A small contrastive image-text model, trained from scratch: 12.9 epochs.
Rows from block 5 of the image encoder of a small contrastive image-text model, named by matrix and row number. Rows with one number belong to one channel. Each number is 500 + 40 x the weight over its row's rms, rounded and kept within 0 to 999. All counts start at 0. Numbers have three digits each.
Before each channel's rows are labels from the 100 images, of 14848, where the channel reaches its highest value: "top examples" is what is common among them. Only what is clearly more common there than usual is listed. The data: seven-segment displays showing three digits. In brackets: how many of the 100, against the usual share in percent.
# convs1: grouped (13 groups) 3x3 conv (encoder.blocks.5.convs.1.weight, 208x16x3x3), inputs within the group 0-15, a 3x3 kernel for each
# convs2: expand pointwise conv (encoder.blocks.5.convs.2.weight, 208x208x1x1, transposed), outputs 0-103

top examples: the digit 9 (71 vs 26.4); second digit: 9 (50 vs 9.6); third digit: 9 (26 vs 9.7)
convs1.155:502438383502543460481527519467449466485530467530512479505531539432460448448508492454521473452496430467545496475455435538546517492500498490415474509508505501475495489434470486510448528517472453450444487539479496515518555409402517480459488484494516475464514521504509482519525535478461464409494534465487503555483470565523432517438483447504573523468464490579479560561423541582476545511519543509454539522514547528482571536463543572519553
convs2.155:463560475486435528582520473548471580468486544490521468484525488479569516474484471478546563529462560488523551567466433502491477543494552529535519518517546536380530492470544410545523475505524464594532494549478521482535466496525520523440435491528434536420522582435502535494506468487526477467471496407552511525485483

top examples: the digit 0 (65 vs 27.1); dark on pale (42 vs 16.1); third digit: 0 (33 vs 10.2); third digit: 9 (28 vs 9.7)
convs1.186:534539507488419470532512456511473511489467465537478534504535535463464478491531496498502524513547509520406509469479479456437457514540527487504462478472437503530502478508521465476518476494505490528508461430461497503501480571563451498498437508519515367410449378357465462445476458485538551573461447517494549535489508509496435482494487515524551557507438510505483501532537530444409451470486494486488505519516551536563521505498525474413480
convs2.186:491597485430502512517466503535535587451561596466494428481509506425528597544525512527533493446491485487489521493480497513538498459538470450597517524485498525391499461542508459506520525452454490501490519446460510470501462516495451465461456447495461507443519530484473472497423494454559541512525457543512473525480518

top examples: the digit 6 (83 vs 27); first digit: 6 (52 vs 10.4); second digit: 6 (26 vs 9.5)
convs1.111:502518539505485582504516518526546505494510478491547527477589566494517549500509479503424448498492415484516492511469513526502441516486509534543512509498432479532493463437439473461441453468448494479496499511477531527462529520469522541405553518475492490519547503508517462481547543519540539492559522422506437505527466487498454477537456438495519417494533517439419412447465476435470510497479418498506569472522618541573529527532464556478413
convs2.111:559443518471624494485460442489472483517560351477502538497466519521473452539585510546439475489624474563500468473521570526502558522511491487505536453558490466586484539490478559483504485540517532471481485467549453505491515487491535534532540536520545433483480493549525444460491560492458606507547457525489454432487478

top examples: the digit 9 (77 vs 26.4); third digit: 9 (40 vs 9.7); dark on pale (35 vs 16.1); second digit: 9 (34 vs 9.6)
convs1.51:472453463525560503473482500520479491495461505508480488531583511479489438475547462473525534450481516511413414453437466543564511469468472431392467528499555520501536504540533425408426517544526453453475515537496442430475526566527450447440502522438567533497488511502492512466479496542501440516515511518507523507450411415512533493509569544481447463509513512508444500509465530531550539522552530463466464511530440516542535464426456499528527
convs2.51:517538482534481535519465501435594603475530512490549499462475511552477503534491505485467578564509457477525486527517427512584453540478496529469511465501530511466533495486486444522466450566499481562535472460472525512536547495514520525463539450543499505495523512510472518485493439501588416426519506491541520506417471

top examples: the digit 2 (99 vs 26.9); first digit: 2 (62 vs 9.6); dark on pale (38 vs 16.1); third digit: 2 (35 vs 10.2)
convs1.36:511502480451448458436420451497532533513536559529558536559560534485504519411384456540533493496512502433420448442445461470451495495521520482473488451491517463487513499535520468498526436471432491477443463491487488499476576561571536543496455441430521523543501502527471488448525531491558576514497488480529534518520543534515509468463537530448528537479476502557509526516476491422423443547509543518524490430428444494451524459468528511497555
convs2.36:529470482518520507510455483466570494491509493499523540476434497555511443586530516507490541558492454517547459524521409540531563530432524536508486477488516540550519504450490461506516449546524484531472514531535465528488487503550498513533536451487516577451378479541586554463505452502515448415544566539537445467466471

top examples: dark on pale (37 vs 16.1)
convs1.119:500548506522588498490527484480461444521544469495473446487456441508515460499462427463446510503456495481440427549617541504508455518525465517545548483435467514484486544606528525497444513479390492480487495537492478491457539560539471463491534547526481460463504522495473453432474460464525557523475497514481464532475440527457456462474455474470417509447453504451451496476523508421506509468575545466546523418529538541576553502487486516512459
convs2.119:536507513444464496538497545466484487501453539491472464494444486580452554483463489497509480430485517501479559495555492491390536475450487498497455518511532579529467491516406449489446534441505531495440506553580488508543403503510429468511570539452467504461474476458502508449513564474426496553491546545556516491581499

top examples: the digit 7 (100 vs 26.9); third digit: 7 (41 vs 9.7); second digit: 7 (38 vs 9.7); first digit: 7 (38 vs 10)
convs1.70:528558526444478476432408458517558524475509490447445473489474476523551506470512480500540543467522510456484478464490483459453476505502514441431504538515468484455446523526529438450456506485511488539496450455473515504520494513518466490487467464501470418400473441476498515517502554527443473441510458469515442435497495511530562523499516443445385443472457503419394407490566510473519491453424445544568504467504455483464481504533549511527536
convs2.70:443536537470532485484462533505487502513540481520539560380586468489549470527506492555470481452550527534540484537469528516566413500480495535504511474551609478498506428548475434529475502506573490482482423459439484447542518468503511566477532505486552455456508505484511569501491495511516441474528503447603485492470481

top examples: the digit 8 (86 vs 27.2); the digit 1 (69 vs 27.5); first digit: 1 (38 vs 10.4); second digit: 8 (36 vs 10)
convs1.48:497503453476560485477521476506533480506514430534480369486550571494543533519561530478494529462378551468349517434499478499513492487504511518449427522515509456510517383520540436445544466466516471488477465513520465494524447496541503461543520494507547532546470518543506528538487509511524514469519530471419475529493468519524487506491516532511484530486480534537516523521562496482485489464503523540490500590528480409494544405466549422477522
convs2.48:494423514454461449463465511452512522455520556426446516532497521518474489476503485502520480469453490523427490510538532509504475512524432445463536519477523521499485427486542459426450507483471525510503509496534540464508470407529525526569605537533452490507514476508488491512443458488512513483529480549526523551415563

top examples: the digit 5 (100 vs 27.2); third digit: 5 (74 vs 9.9)
convs1.29:442444496530532483506503513493434458515580562500486464460559562528496473485492505518529529487390434491490501536391376487535549490536513506481505496507520470444474565522498488462515544498482496427463500550522493514511484478509492545545511469453500498491521505488485518514504462451507547539473409391464453460530551522499512510491395407507516520499528540490477461527530496490505505477514505522526477452430451461377424526554534531520488
convs2.29:574392512450581477493496523432513504519452488499439534488453517605482492526525540474398513477561466481483487516513512490468441427427519532458503423534495471555482445545491592528411461497491497503498497499526509496578502466470501501524578506522566454541502500507456521539520509491449490510507489506473523513456488

top examples: decimal point (78 vs 50.1)
convs1.112:506555472478557465432463377521520466476529491460485440515518467488510542477477474484489505501473522474505507556581453535511445459409403471523510491442500486445400561528454547452461495479413484466495498513453511533479534482491518450483517483527496471461497521467508529487485474517488542488520513504437449528482458495487508494452506489457511490427400454486509516435570443404450414473529528491543477474488504545548487560437505495423457
convs2.112:504474466501487529591510507422516470544384480541492451474439515488522520533484473435476507518470494482506558572421406523431520539478503602487496405493527505546479545475475468573469478503511587549474480526430505544532491463564456497434450501511531525518465532484551573514550486492457454477508524430510512527526475

top examples: the digit 4 (98 vs 27.4); third digit: 4 (56 vs 10); second digit: 4 (42 vs 10.6); first digit: 4 (25 vs 9.9)
convs1.78:494445469447444453526577509475434425500385436488549521502502510515423446472444486470424428524465490473550522491462445516557518514515475484491501483473516518489533504426410508436463496543489574529487472434508465563536553540503553483528498525559482483499475550503482484453516472442489467487501566526463491509531558514505442447522501496451474486478552518532565546516455488480404459477505519501469456454443468537561562521444552514486545
convs2.78:486474498537505488538511489569453518521495484512525557466490449516550495445505481552480495503497554545507421511489558524519474521476522455549512554443593545483489431500503496502587528517484422474460458485524490493517566573480519558524512511620474479550505550496516464407450499512511550517543581462564374505440510

top examples: the digit 5 (73 vs 27.2); third digit: 5 (38 vs 9.9); second digit: 5 (33 vs 10.3)
convs1.173:468483518496499539511472477510465477485472515503585587467509529520496447530550469507552557503498502413414508540544513431475514491520507512524503468511512492458448421437410490443459451493506464487464533510466499376376511546576461462513506479545464463467523455485487499567499503511540542500512440476504454438498502519512547584510508497469492512441376457439429419476466460505532505487490486487521506496497497543550528483514494482474467
convs2.173:545525507481512556540477460499610517492531462397437540521419526632425474520453418506492471478612489487441497490509468505504507575473462518469486460580489511507498480488491425486430459520565528486524424486570481565490513473476501545439588546444516513425531483493445501508483522463567487499496489529520477512575490

top examples: the digit 4 (100 vs 27.4); second digit: 4 (54 vs 10.6); third digit: 4 (47 vs 10)
convs1.30:492510482484521433444448449517459448524535530549528504505465445513518497508485481511495537503493521510472534501509510482487465523544519534492528509473502541522546514495524506513522530511476511469464509458529526577569545486491510489555500537556450443405479505434499480435519499529518494579514529559493472451507471420517433425500584608470451455497430464496411460498464468488374396503544508475581552426460450529459509527549491487469482
convs2.30:503505508499482442473494523512475413523547449470564624505493394476496470508507488547543494509477566567515568508532565546513499543521474516520564502505515521503477552461454516463513579513617527496523526513507531533467525470491531572528570516490505486550503539467546413499470505532482521487560459465478469519482503

top examples: decimal point (98 vs 50.1); the digit 1 (65 vs 27.5); first digit: 1 (34 vs 10.4); second digit: 1 (33 vs 10)
convs1.174:433454440537507511577544528460447485504513566479473467495475432511506493461475463508499479525510480477539529481457498519511537526460451535544515450455437434447436488456474450465460435424455524525504478493466525458471436413447545539567534498452457491478494526543495485421507559517484546456483582550493536550462449474484435470554492488436442464435452476529549536457452429425435490499543530478451441468485492530523503501461471475472510
convs2.174:562500565454489478428495544397578521413516543494491546513474522514459481549554566506504441459447434565491471473513467586544573516491447466525541453466495494529466485560499483446507501451487514507429543514513504493430493470515523424544522459477511450521464443559514474470375538434497515528552458565535483448477543

top examples: the digit 5 (64 vs 27.2); second digit: 1 (30 vs 10); third digit: 5 (29 vs 9.9)
convs1.199:478412378524533458486509489523529527521490475474480485512542524497488525466439433363355397492532498512517528532531526499450470497479450533497489506529523497514522469455478472498500504528533388388398490538533498522521482505510450436496498483470524536560472429498471478489467469516489505508522528515526510501514464458486477454525503465494465466456493473428396419474517510500525529510499493522477459498509476474524509473544547485493461
convs2.199:568460542442542457444470485444537562506568536451549543540479517553508467572558518510476521509510480523532493507510424567528554537421506548481538460469510527480485518508489489507513478501489512558455524533590495530504485415542518523530522449524493450528460497523512504484490500508501438473511538538518495467416501

top examples: second digit: 3 (31 vs 9.8); first digit: 1 (30 vs 10.4)
convs1.178:501538454452440442464512490518472497517490530506486532549483545518446526529523561472510471496525491508472493506493475469399439511498517521531484488464442528478483505498518487403525487492539512492484473399433495480519563441536539430556527483569532491536489527509510505503452475480470528508450466437491533509484486512478480495439517454478516499460497510475486485470534461483444412465513477484452461496500519550495493564465432548337334
convs2.178:494573397563538499586489419487462519512466477473507439505503591505521510453470528449517572593523489446536457475502508448489470396475593484488521548535559466447537464421507550486456484587513460509572515451503550487549560573483453459493458457519499524483521491533499535540483446531487537455431512498495506527527459

top examples: the digit 8 (66 vs 27.2); the digit 2 (63 vs 26.9); first digit: 2 (39 vs 9.6); second digit: 8 (35 vs 10)
convs1.63:548554448511578456452507474428542513479488464529504464467481542466472504466466489510475466499403534543433554520534500545565512528560537546492469534521452480496445455442514491437532522488531518514467488536507488537528448443498485439513504493522508531542456483479489486501419488551429431548535492498471426507483402493488483527471463516468408518506477521518556493461527400449488451417425519482450542497458489472445539502428540550518566
convs2.63:506491510514498444477399451488566511474501523452515549505561478526492577543495509480467469503493493556456472495496540519531489453524428480445610474496549510482481481504543470444497513524491467505514535456521588483580519493511503521503568449509413492546464553531485487455444415498556478474462474485495504597453617

top examples: the digit 0 (98 vs 27.1); third digit: 0 (59 vs 10.2); first digit: 0 (30 vs 9.3)
convs1.9:509480459519515435536516433500553542504580539502567532475469487510515492524586538506487464515532461527524434503506509486518519494559564512476478504454435514453419472471506501506538540553565540435446553484441557477447508536528500553531490562522543430417534466431536458447531457452537486442547567412497557505512514501492450462499545475485548492504534489491515477491542479504524472515519429540571484525565410496563509473565517475560489
convs2.9:516447552414532431424477524570482472448501523470473552494482482506465513505560478542480440393545537547457523517556497552460526489471467469543517488539521522521463514541516542535525560444535529454441464522518511517454422409494482499591549540519499425517477482484497467512552539486472535591540490502491466475519539

top examples: the digit 2 (100 vs 26.9); first digit: 2 (58 vs 9.6); second digit: 2 (34 vs 10); third digit: 2 (27 vs 10.2)
convs1.25:504526527482436488534521493544530455567511438520485489509476477459437515490519566476445518464463566492507485513558561541545461544474436539445438553472492561520503484486485516489405504456490492535487516557461509441468524440438575512469545479496495502514513469503530476523504438435487444415470492500503553566493478516530545471474547600457480516481454444481535522491487482482523437472458477439393451460519527533581589529493528559472457
convs2.25:563482545476549472517466420451493460487539466446520555536466496571439458505561467521491449463570513557506483416512503519498548445489481514544502454551506519579465474517487527402486539504567546417444445485530421458464454516532467502529598538487539473453471456561554474480465550503493529524559439561548505468553483

top examples: the digit 9 (100 vs 26.4); first digit: 9 (68 vs 10.1); third digit: 9 (40 vs 9.7)
convs1.17:469491479469485476503477468515490523463419472538501525497518516528562530463406381484514506495496521494462451538468486481440463517507502479454564482407545517487541541462444525457501536514531493533562466514488479476463507499588459442529508479539520510491518520498444450388481510529467489531549541566461492547457445491498507536472419458472452482532568587436448497464421467551564548459444462490494479534515500518496563468412489468482488
convs2.17:516545468512520477533475452483516554487546527497496457462518547495476506520438508489494514524508426464507441416527557463528492329511566444534489465472494488456487528485532539470470509531434476484506525469510544392529523540412427441480472476502465460493492481545438503423545525528503480505491536591507540475503497

top examples: the digit 1 (62 vs 27.5); first digit: 1 (38 vs 10.4); first digit: 0 (31 vs 9.3)
convs1.191:496541526482521533495510498367461506406505515361499520478507516492512557433499538426497496457502478462516496488534527478534527453522522522485484523505527547504496469574528459511507444520514463538554450537544438521529434491539482497553427499551403444515480462546425449505517523464498475414517501461444550517458530498481510495473527457448496360455533432495516498494473451525486476477534502461532465434532506497509527509522541524498525
convs2.191:443521487424497493485530488501513520472504492520506507506491503492576508462495526544538476454493542491549515466511526551454533500455592450558511496495502558480399504479536516496485519456492482508507487443517522536497493465546517494487490476517527434495465438486520570486506541382520476513517497506522554539501489

top examples: the digit 1 (71 vs 27.5); first digit: 1 (61 vs 10.4)
convs1.115:417528519429530516422502500356477505410508511372466509378480496462531501432449505476481509512509504500476504467605512452512434450526446485508513472511435454497473455602512443512428429486450484495501494489515483473514534532470502483421508521424465487509480495525450456512519472506552492550552489551543518514530500496504457465479503514468484532463515535458492526491505535463499527493500531488473537503494518476564506456514453443511449
convs2.115:430478454456503489525503494510499493516488484522527500480493505486561512484477495515526498471495514442578546506516506524456505518458569505498499505508479578473400511457491529547485504476493477534520479428516499533529507484583486517491507509517550464526481456465576596534528487445500468490487533480495560505519465

top examples: the digit 9 (97 vs 26.4); first digit: 9 (55 vs 10.1); second digit: 9 (39 vs 9.6); third digit: 9 (28 vs 9.7)
convs1.38:530572533467453523445437496490347363481477473490515500527505490497492520418430473547544520515466538446429444499481503517508514531519484484508494423419484449471517538509482486452518446452470454541552471513549479534582488474501516501507497499517536405393511474449500481512509504500532509548464482469509447461503499463537521507413429427484517449530526513558501501542491502499473507483540506472463497447476498468512528424476515472495535
convs2.38:579466504486479496509466485489523598513523512460509507511460445552502483506534465508387559517479478515509543513503514550499567532444512528507572513484524546478507508472470505460494489526555405581485570515520575552474478528493486529539486493517473550467463546459527523495490406505487482461485521520482429502495491

top examples: the digit 3 (77 vs 27); second digit: 3 (52 vs 9.8); first digit: 8 (30 vs 10.2); third digit: 3 (25 vs 9.9)
convs1.158:465506518489503510490478487496497490478485477442379363508475408480430415497532529544512460487471435519542512483510546510552530500452465521520490507520490481484437422423485416443470370318446494507505487494510478505516490510530492495481484473471491515510513527518525477465496458453487483442462513473492475482541459546531520538509508478516536515487464514469466514534544525500502548542502456529450443544538525512527521511485515519535565
convs2.158:556509403542515525602452477465547481535469478462483519545500551577432465505453537481520498532514469423483442422533504457512526392470528458538473507506528477504502435444536508463452456527471469470593535484588539514542486532387397469492522480493508502455513480514501482478516499487447495501413502609537467483536481

top examples: the digit 8 (85 vs 27.2); first digit: 8 (48 vs 10.2); third digit: 8 (28 vs 10)
convs1.105:540516469524546500504534537476435424471408407494404398500499514498520533509541537492531534481497494452435470541527524520487484484425469474480484447378420465371385424474542457483560479510507492545505510535513495489507501546527492520541456455477507506534525471497505447468500509477477510507483491515549509529514446461494405420455521528483502498473453474461474473499485508533517486482424433532476465508473453466505492479498528499530521
convs2.105:452555554468434449454512494502562457489501544506481477453508452445490453517492489534566459452480486606500494469499421616503592533534456496534496499525582529499466489512483428507504516454531501519420531526515497486447446471516520510491489524373471459450455454515504556481477521492547470496536449494575498466561555

top examples: the digit 7 (89 vs 26.9); first digit: 7 (50 vs 10); dark on pale (35 vs 16.1); second digit: 7 (35 vs 9.7)
convs1.68:444409416508493444512507501526474495459507485516564515481518536445425497541522501452440485449448481527505461462495480468494503434390424458480498422384509455421501562479472506506464491548519536531535530558536468453526500436492460456447501545509467526501503521517489538556489430456500489444504508497466519498504546506495539515501529507529565545489486536474523533495398461513455453480501517431386480554474467459535504515552518533463520
convs2.68:526504515508550453486520486545496454542485502518488550450389369506506470508500472522482479508545490536449545537579531491542522570441470513449534550474564596525525456519442488519580488506540474470458466519491483636467526484519511533580590511483502519524471500434495436446516566495522526512547575482580374482513506

top examples: the digit 3 (93 vs 27); second digit: 3 (60 vs 9.8); third digit: 3 (46 vs 9.9)
convs1.76:527467531514464526516493492508490539488495497519487482525500444491492412494479418537440510500453548509502544531454504543424541497476501468535446462535438473519411491524554491466507521486483507446555485473614496464613515550486556508503538507513495495533500497503536498520520452550530427557549492513496527506476512491491513535499474561496473587508484587533462434512473440506457443519479418499490392478478384522449499475468557486488591
convs2.76:452515462559457505539413461465512523507469512519498445445520632469506508534532535445540548553481483461487373536497527455497459464496504517485549493529529412496533445447588490478487472580424427510558505476459518450514545488477488507507481403519474541493475544591500527480478404492519507452469494495506505512462511

top examples: the digit 6 (100 vs 27); first digit: 6 (53 vs 10.4); second digit: 6 (30 vs 9.5); third digit: 6 (30 vs 10.1)
convs1.10:479533497503495476473438524506442403500430419500446426496562555494484508486486468466529531491475494476462536511480464496491462491476424477500473442515505443550557532540537527526488478473443408560530422495489456507488511409410508421413500400433474542518478544540490489497446547549440498522465486495515515510481483497494510490468512556495447533490487497473511530494469523482461512418533563455398531486477505481411479502451490489460465
convs2.10:521411518464564501450460435477514455505466499463460553505442530537454447542540494509520483463532474519454455500502545529496527494465504529502526398501494463516468497512504548468479503480490540483477520507608503472489490423470501486515547528518498451522453505518495505487545515477485517500503489531497515498482526

top examples: the digit 5 (58 vs 27.2); second digit: 5 (27 vs 10.3); third digit: 5 (26 vs 9.9); second digit: 6 (25 vs 9.5)
convs1.73:529529463503523488467495505475488520484477499513467537438490536507469501535513502494398420549494392517512463519417381538552421489561521517479484507450496501478476532514506459505532458477549466477533479449574499435503521466441487458515513491585420525543456472543488480504517431403501545467466511557454561535479521486502501448470535508458488571489459457486468513506446486517511510451505509512485503533533507448519564531421528538420408
convs2.73:528452476512594499501537540532482458517455424557481575447453488539449490485472543537466486505536480494469468495486599484489502465489540482479445477492549515559513460501419563560493546530513490415507474490530467515528556484450476510478522613496533506540479451470488465467529561489446580524507558518498472507498490

top examples: the digit 2 (100 vs 26.9); third digit: 2 (56 vs 10.2); first digit: 2 (28 vs 9.6); second digit: 2 (25 vs 10)
convs1.34:517509530483497515545516467499491498473469465472553544496458533500457478540572493520463502489498524495501479481516512489481490386402480528524528520494501552567473504469510483478454466541527501529488500502490514377427435415425468388434543529536490461460499463427479548554449392407474446497486490520584501509532497446518519467503515498496532490457451465476491522472476448485498478476499491480435499566492461553589543525532534558524494
convs2.34:510471490486500478515468499518576531557546468488479543461474525526449500475485456526466490468599444471464523392510531468510522533545491470412550473634500475498473467517504420425385506502595538494545459458480533533476528466448519526470587538429552463519547483487434471577538517524558426522474408564520503500580491

top examples: dark on pale (35 vs 16.1)
convs1.46:516484511524440559532452557523522454506520428500562468485488487521455474519479504501541529494470474505391476506508529475539468457502468541532531568494497550486482486505503471508444450540457506519542532483566491448512445476461486456505515538505499443416487508402463586458488541515469483486472464464543435470503503480514552504472471525512506501512393404492396440470434403492526468520499502535416527587502534573517479546498506554508540
convs2.46:501413496529567498506535485525479495490538433477537531470430489482497509481545457503394542542607505524514509528489524504474515569517476471414531473575482473584526550481446539514498508538554530446517414485463416571509546456543520518509510546526598499571528509471521436559510519536496513493504486438485515523468464

top examples: second digit: 8 (26 vs 10)
convs1.117:525503486518501501503531522508512474513529496526570515445540523455471429510475456494500501465497499540532478513506512462489465490486467496448469474408447492520520507513496489459475524558513473472455469474460499375409468506504450519459446383392474487465467466423506385385505458493527514515489523552454449460435434420394414411544484525542468504516506520513509496501524509474534524503469491529520509504506503475498534484472468515490481
convs2.117:535481464509503535565430356483472482522490502419442461507480522529489468600498396502488494504542508463464461512516505509490489420505498565578535438497522465487489504480585502444477479543512478523540488521529511457576472515456436507495509470503472478405533541560492521451494469535484501516497523506493444481526511

top examples: the digit 3 (98 vs 27); second digit: 3 (75 vs 9.8); third digit: 3 (41 vs 9.9)
convs1.56:511479491514467500517527456546504490533466519545453538538485412550503401561527444514517545490501502526556524483443465442394467437443463470525551449491495413478482494433445478463492495508512511523514467441437484492434502483439527509481485535481512492469509516473514559495542526510537494485539431530493490479464490526462434473512508477535487421538488474472492507497520557467500527511443408524492491513525479463410450451404416473386458
convs2.56:485454519471425462448526557491455450517522496527504528457506501392492477459541483598499478470443521565522506459571523477452521503553502462504395544439457501554481549487464512494506602475474534400480462501467403466429485509517551535568505513444542503491480403498546510467563524506432530508555548534448454487535489

top examples: the digit 3 (85 vs 27); the digit 1 (56 vs 27.5); first digit: 3 (37 vs 10.2); third digit: 3 (35 vs 9.9)
convs1.69:475483513436444525450486533466508523473461524453474545503504480502526472493489463512458520492419514504451553513481498477440495487456501484534467480548483474534482448510529437456532472460522487384545490442615468479662460481473513471500496499562499484543466489531483524499492451510498417530522486551504542503478518479503511449477418540462444568450510600514474455519515492519498496493505459511534468498502446552426531535449573509456592
convs2.69:449457460507504539528524450518475524458443494511492474436462600505440527453527518521552533545490527438503400523498512472457454444490542481461501533482566458528513410460507482492533492544401491468517458455517440457506548429538498484523468553525533508521522499541508528473493473483472644464498537529563491535469468

top examples: the digit 9 (100 vs 26.4); first digit: 9 (48 vs 10.1); third digit: 9 (47 vs 9.7); second digit: 9 (26 vs 9.6)
convs1.108:508493412484448481466468502412377419489526482522512515474482430443510436514551506523556550455464507472457469517531536444444486500526495434427455532542505520517508410406543526524481527502500542541520457460430479442478502507544497459408522504496499458514464520507517550519487483509452452412501500519482507517490528533505501490529558547422461463475436456503451458512506512487499489492439436522564564527488523472445496486469424540531512
convs2.108:547477524480461471490490538507491626498539534489512528508445456548511487483529484520441545517481516530505592511547512528529528570405522500513537508529499546430487539483492478503533473514526436592501520501575527519485506471458539510506515474549437499521468570437484470468476491504520459470500519508504449511454510

top examples: the digit 3 (89 vs 27); second digit: 3 (56 vs 9.8); third digit: 3 (31 vs 9.9)
convs1.100:476417393502480422505462458433502566531509525511521543499507506539507434510426411538437475482479508509545568536444503491487509531551560458511551498502503484518533464559504492491454527508426452414371433452433495502482456488471517510471500555484520459511492489526517547566446483481524495448503520478525467494479492540497560603517427494489481494516533544467518551482476517468457447505537488549524547535464515469533538548498456508517427
convs2.100:432499491538372469486482521523513465448495470504531485433514501449462485536449456573545466518377518485531447462578512517533516478517531530536451467446460495465471557430556447479545561496466449443516504474497517473492547560480481505527467480454495522507448469523543553387476462502541429517541546523483451517569518

top examples: the digit 8 (97 vs 27.2); second digit: 8 (53 vs 10); first digit: 8 (49 vs 10.2)
convs1.104:460367496492409526505454499468479510482509504519518510454500559487471458487498497543579442527477476497555463506597469495487439468525473452456514478500496530507518481547498484498465484528480517455503518437501537543515529463521500450499471479478438577496438588473454513502492400526491406518505486483452581453450566462433524453556554439526451503508556488513530466489498513476498472499532498523566563509556568489429555483425486468483474
convs2.104:476579525508413501502427502536501559490564552526484470511542500504517427516479499526592512466412506481518515505507506504526504513474532533579519544475515535413506487544531398477487526457543446561499564543515551483559475557432465534486491444489443551417477539491522535492510425525509422521416511489527467487485505

top examples: the digit 9 (80 vs 26.4); first digit: 9 (49 vs 10.1)
convs1.107:522468423464526462478497484473491511466506519479512516448400441449497526488537539468504520501438452491437442412474493450349440475454463469498524479513542459503519535532468526495535496534596498542526511548488474461449536548529508473499519494531467481511454405492440456475498516467468524481519514513429402495473365465475423451485515536519494496495469445541516516539491549516507571516493481508536479529516487524535483518516537541539555
convs2.107:515470588451426447457502507498559509492487560456450513529546503517479528469511507469474455458444463524426499468522519481541445479463439446496473501478509587497498446591555474404506535429544477504432520509564497435450482498436510426519568489458480508507540484493420460492458530422527521525469554514518487541483535

top examples: the digit 3 (100 vs 27); first digit: 3 (50 vs 10.2); third digit: 3 (36 vs 9.9); second digit: 3 (33 vs 9.8)
convs1.43:513524514508511527548494498480450491510568542466465504360365479359350462495434459404424449439459490512478464545517484519480510496501508470459461489488506519489518509483439520551496545507469526496476526523506521550516537529498525540475502471463496477492487520509507490480467425414468507428450456404477482491488532484491519466538513467556511440524553482507529532500516519536511489563506489552508485555493482501469506525515493505496511
convs2.43:497490564468434467426559569504447477542528528512471527486524456452491417482466513572544424455450486574502501422543530512507504500515484471531450537467517490501469538523476472399464584433500554402462485521507442440475482509460545511571526527417485458528483421513480455452464557530474511537573449547507461493518534

top examples: the digit 8 (78 vs 27.2); second digit: 8 (48 vs 10); third digit: 8 (33 vs 10)
convs1.24:517517463522517443487434438525464442506486467528501499484540488518522487519456455520510527524528548519500496580458457547483472515510501430460586455491542425450545550431407541487491556529480500523491481487498465501507459492547437495520444497531527460465489486447524489476521536514486509530511506491518492475511518446457426454483489491498467475515520499458408479427424468450370439441516479432517493419406415558459472541536469510466474
convs2.24:502561510501472416470478486490509465506540499512492542501479316448497499497460504519567491477446480534479599457565584503508524539507482501518554517431465563475475562507444527463502571485637483525513620472467599554477491505455478507535528492445457486533492502466480417475487538511474497503527515479454444481500516

top examples: the digit 9 (67 vs 26.4); third digit: 9 (52 vs 9.7); third digit: 8 (41 vs 10)
convs1.8:482526526462517530521521515442406502449447534438402531479542491508527507482526580475543537471515525495529521415505519427499535435526585489515524514524476551566494513556494514522487476527506494512483511524486529508526419457519395468526415495545526499460509506434507508494521524464539522478538512535469434459513470464527419470460505507433508507441508520490535500477519487485513490478516462445500491460479537480384499456424512429363506
convs2.8:444465488478524419460520469596462543450544528488516487467516487478490482500549499610538478466498542530553479450566554486467483442481521496578530576497504509463512504488555489437573586472467448480501518493528495484536493433464478516567454509521503493500509494455554546512531487472480517512540520534519520521508505

top examples: second digit: 8 (29 vs 10); second digit: 6 (25 vs 9.5)
convs1.59:499464543548493554475419519530403516530421539572451512455484456472513479435528470422522430426509471445459429543490546544540520481479505478501483489513523489475534495507442477502435498534431468514487503533486461468503466493464480502467461512442479519489520532538462503524531494526486496504564546513459509457443482408476530436457516457410513403468529438521535563523512566525508566478475463499489503482497448492524440462521397495562446
convs2.59:470522503495525422520447436498596522544550529516516467457604554463504545568468474473514509513529436530524516476420531446540465511540512523468552447548495478470499481497482514485454477520500505537543568372483536548512541468475510530407502405520489503589463560515452458503582434471559487458473471448463557531496525